Weights of a small audio captioner.
Training: adamw at rate 0.0012, 5300 steps, batches of 128.
Data: trained on struck, bounced, scraped and rolled objects made by modal synthesis, 78125 training examples, 8.7 epochs.
Rows from block 2 of the audio encoder of a small audio captioner, named by matrix and row number. Rows with one number belong to one neuron. Each number is 500 + 40 x the weight over its row's rms, rounded and kept within 0 to 999. All counts start at 0. Numbers have three digits each. After the name is the row's rms in percent of the matrix's.
Before each neuron's rows are labels from the 100 clips, of 14976, where the neuron reaches its largest size: "top examples" is what is common among them; "loudest" is the band of the loudest frequency at the time of the peak. Only what is clearly more common there than usual is listed. The data: struck, bounced, scraped and rolled objects made by modal synthesis.
# gate: first MLP gate (encoder.blocks.2.ff1.gate.weight, 336x128), inputs 64-127
# fc1: first MLP up (encoder.blocks.2.ff1.fc1.weight, 336x128), inputs 64-127
# fc2: first MLP down (encoder.blocks.2.ff1.fc2.weight, 128x336, transposed), outputs 64-127

top examples: thin (high-pass); bouncing; ring
loudest: 1000 to 2000 Hz
gate.160 082:418524501514491521502499572542550449505489563540455473474499477509531507493564418501483497453495434480500542498559464523498488586502523486450456511493446528494477504540477478468492479509477489
fc1.160 079:563518475561477455542517498512501428572455509474466565520494493493477500518537519430582517500505414486551423477514483579525533490511512494473524542491545512484547431443472496495594501526413516
fc2.160 078:541464530541519444535454544523530491420580458510519512503542457433480494523496478514495598510512519492471543531487468566540506560515482514533496394568524502538494487471445549466516487493504485

top examples: small; bouncing; clamped rod
loudest: 500 to 1000 Hz
gate.156 059:527509438475526480499524490540460513458508495535470554472515504450497511406463503523471522494492520397470471511471519527504477538402451509515510540598437464549479544505460512528545522484444512
fc1.156 060:478541469550465487495506478576489511450538521495546495479454478515550594619487472469535483494501557526547564499460541444500522520496491504525421512482466505431476540476478460511499587513499465
fc2.156 060:521479516502462518460450455512452453472512535547560507530452493504506476439464498474440473504495492470560564500458493583493506501530533502477484492503540491414466524531511493429445541487485510

top examples: thin (high-pass); bouncing
loudest: 1000 to 2000 Hz
gate.235 094:456495468483523498570429501519574431475517472463541480497495457500552499552561454495579504554480501561526512510510470484442435432530536458553475506477524535523449570499456501558441478540529493
fc1.235 089:468472496460536584423529535553487495482507431470482505456535536522504443531500503522528482525468455465459587568498475522500454482478502452586486479490517504480530537459467435426465522515558485
fc2.235 101:531620463519437541509519475463483533549465521537442431498424512471476498492475598446534457483441562484514483500516524516490514534518474488521488564459466513502456485491565500484497436398494488

top examples: ceramic-like damping; white noise
loudest: 4000 to 8000 Hz
gate.270 098:537522493503444439510561551477504559457458483407475492475483492472441492505475464513472565531456489510542521459542500494520522442472452390491465525546494517472551467463565567515463476503473467
fc1.270 095:510469554535424480452459473448435499530507544557578438578504545444464449515465509520513469533491562491537422500471486484495558527522539482511465489520568546532501477522461489535514465470513542
fc2.270 105:533571479528476506530509514515465516482548580462492469477439541461554490533574510486498494435450520495527505447493543523565503505534525475465470427456478531479510539473539517490430498451467558

top examples: small; clamped rod
loudest: 500 to 1000 Hz
gate.67 115:525530541554596517511415498497439459449496481520540515436540468517498411510490471487458507492564485548513520528436505419531510501533444467526531508522521441499491479436530502468472479514518494
fc1.67 114:408515430593450498426614511554446563497434434532395479555512513524453572497547456513507471440478495458518531482537495494466443458513531493474519536498492483479498471515506496514572535495451518
fc2.67 121:476591499490496484433510494534533454441523541465454513506497535519515447512512472476529455411507526458501446473488480448533491567564560519502416462501532519532475497426501485512470555508473506

top examples: small; plastic-like damping; thin (high-pass)
loudest: 500 to 1000 Hz
gate.174 075:524487555476442521541530377497571466434562490565544486433452508396502467526532580456429516456482465463487467484467446540495485472514506504480542493543524519476430495481477510529499487519501479
fc1.174 074:524433547434467474477512488538493543494473550509484446477490539504457550473495409569459490479471497488487477530511487494479500531524464496417461422469512518496498512543436505545497516441562533
fc2.174 079:546514491487426500491516448515548540540507491522462519460471496484529494545505471531410519414508507464506463508542469498571493533539521464459510431500452493537464473448474473453460530498539528

top examples: thin (high-pass); repeated hits
loudest: 1000 to 2000 Hz
gate.324 138:487498493564555502528501532444518564538424517523488439569519462474435508560510518485543462444460536587457399482382455506491502506528490544511446495501485493446539509516547505453495474507500512
fc1.324 128:489555458569556515525521539489528575544521545567517505552505538498450537479451522465538451442435518531540485497471500491523419483540492569538457524435483575467421584587483529512546477518522545
fc2.324 130:490446518426535573421524449493509513527492491473523481478534440496548492509551556543522524548529448406486563491494488434430501530475531442502516544540457471512552430482525491496496501480441491

top examples: thin (high-pass); bouncing; wood-like damping
loudest: 1000 to 2000 Hz
gate.205 098:486525536544570524446527535538451568481540411494526507515501502516521527492464467552507444482488482450419572593522484520487410509483576525605476502476538525510493512520487496470481475509524499
fc1.205 115:543568476509552477451484465544486590508476403482496501509499490477504547518541442552463495473490440516508495522472534587492536468537500499548432504425494514463509533509505505505509440446489501
fc2.205 118:552464583458547485539508458470522456468487477437526482548547536516509481508502548486515560593517436479536544539479486552449514531497500527489505572548510519549484521494505518472508489472496468

top examples: small; rubber-like damping; action: bouncing
loudest: 500 to 1000 Hz
gate.176 102:458514503524534465565527423455526463401542478492484530440474498505444442506500424520485503492465479496466471465443502526471521467498518480519493517537566470520534546433437542566479555524458482
fc1.176 096:455530470461477493492485537477504498434513567466524509478482478489517485464492468559523473476462566501509540542501498497470500502483439532443534490478448519541603497493538446514507550490620507
fc2.176 094:490463493553537431407460410489561498513524442524519519512539542442514461499483503485514484546438499515485452488465406527516462506513538456490457438545545497521517493515445413503546580476467500

top examples: thin (high-pass); clamped rod
loudest: 4000 to 8000 Hz; 1000 to 2000 Hz
gate.42 110:550466493505560544502507514528520491559549522513523525573463479493556559545477491479585512440461415518470550463448519477473412475555512467603427486451487488470478516514509507459498506494433519
fc1.42 115:519496472483530584492480493597540561495525543527473531567475420476475469476465499510546447414458554486478512527487489455573406512479487474546440494513481492524537485505454510473509576479468470
fc2.42 119:557554530523453531591501534436471551509513471516554516460434420472539502534517523448532473506491455436488546548502478506447444460558493484579506519518477509489473483479601541462466412447528517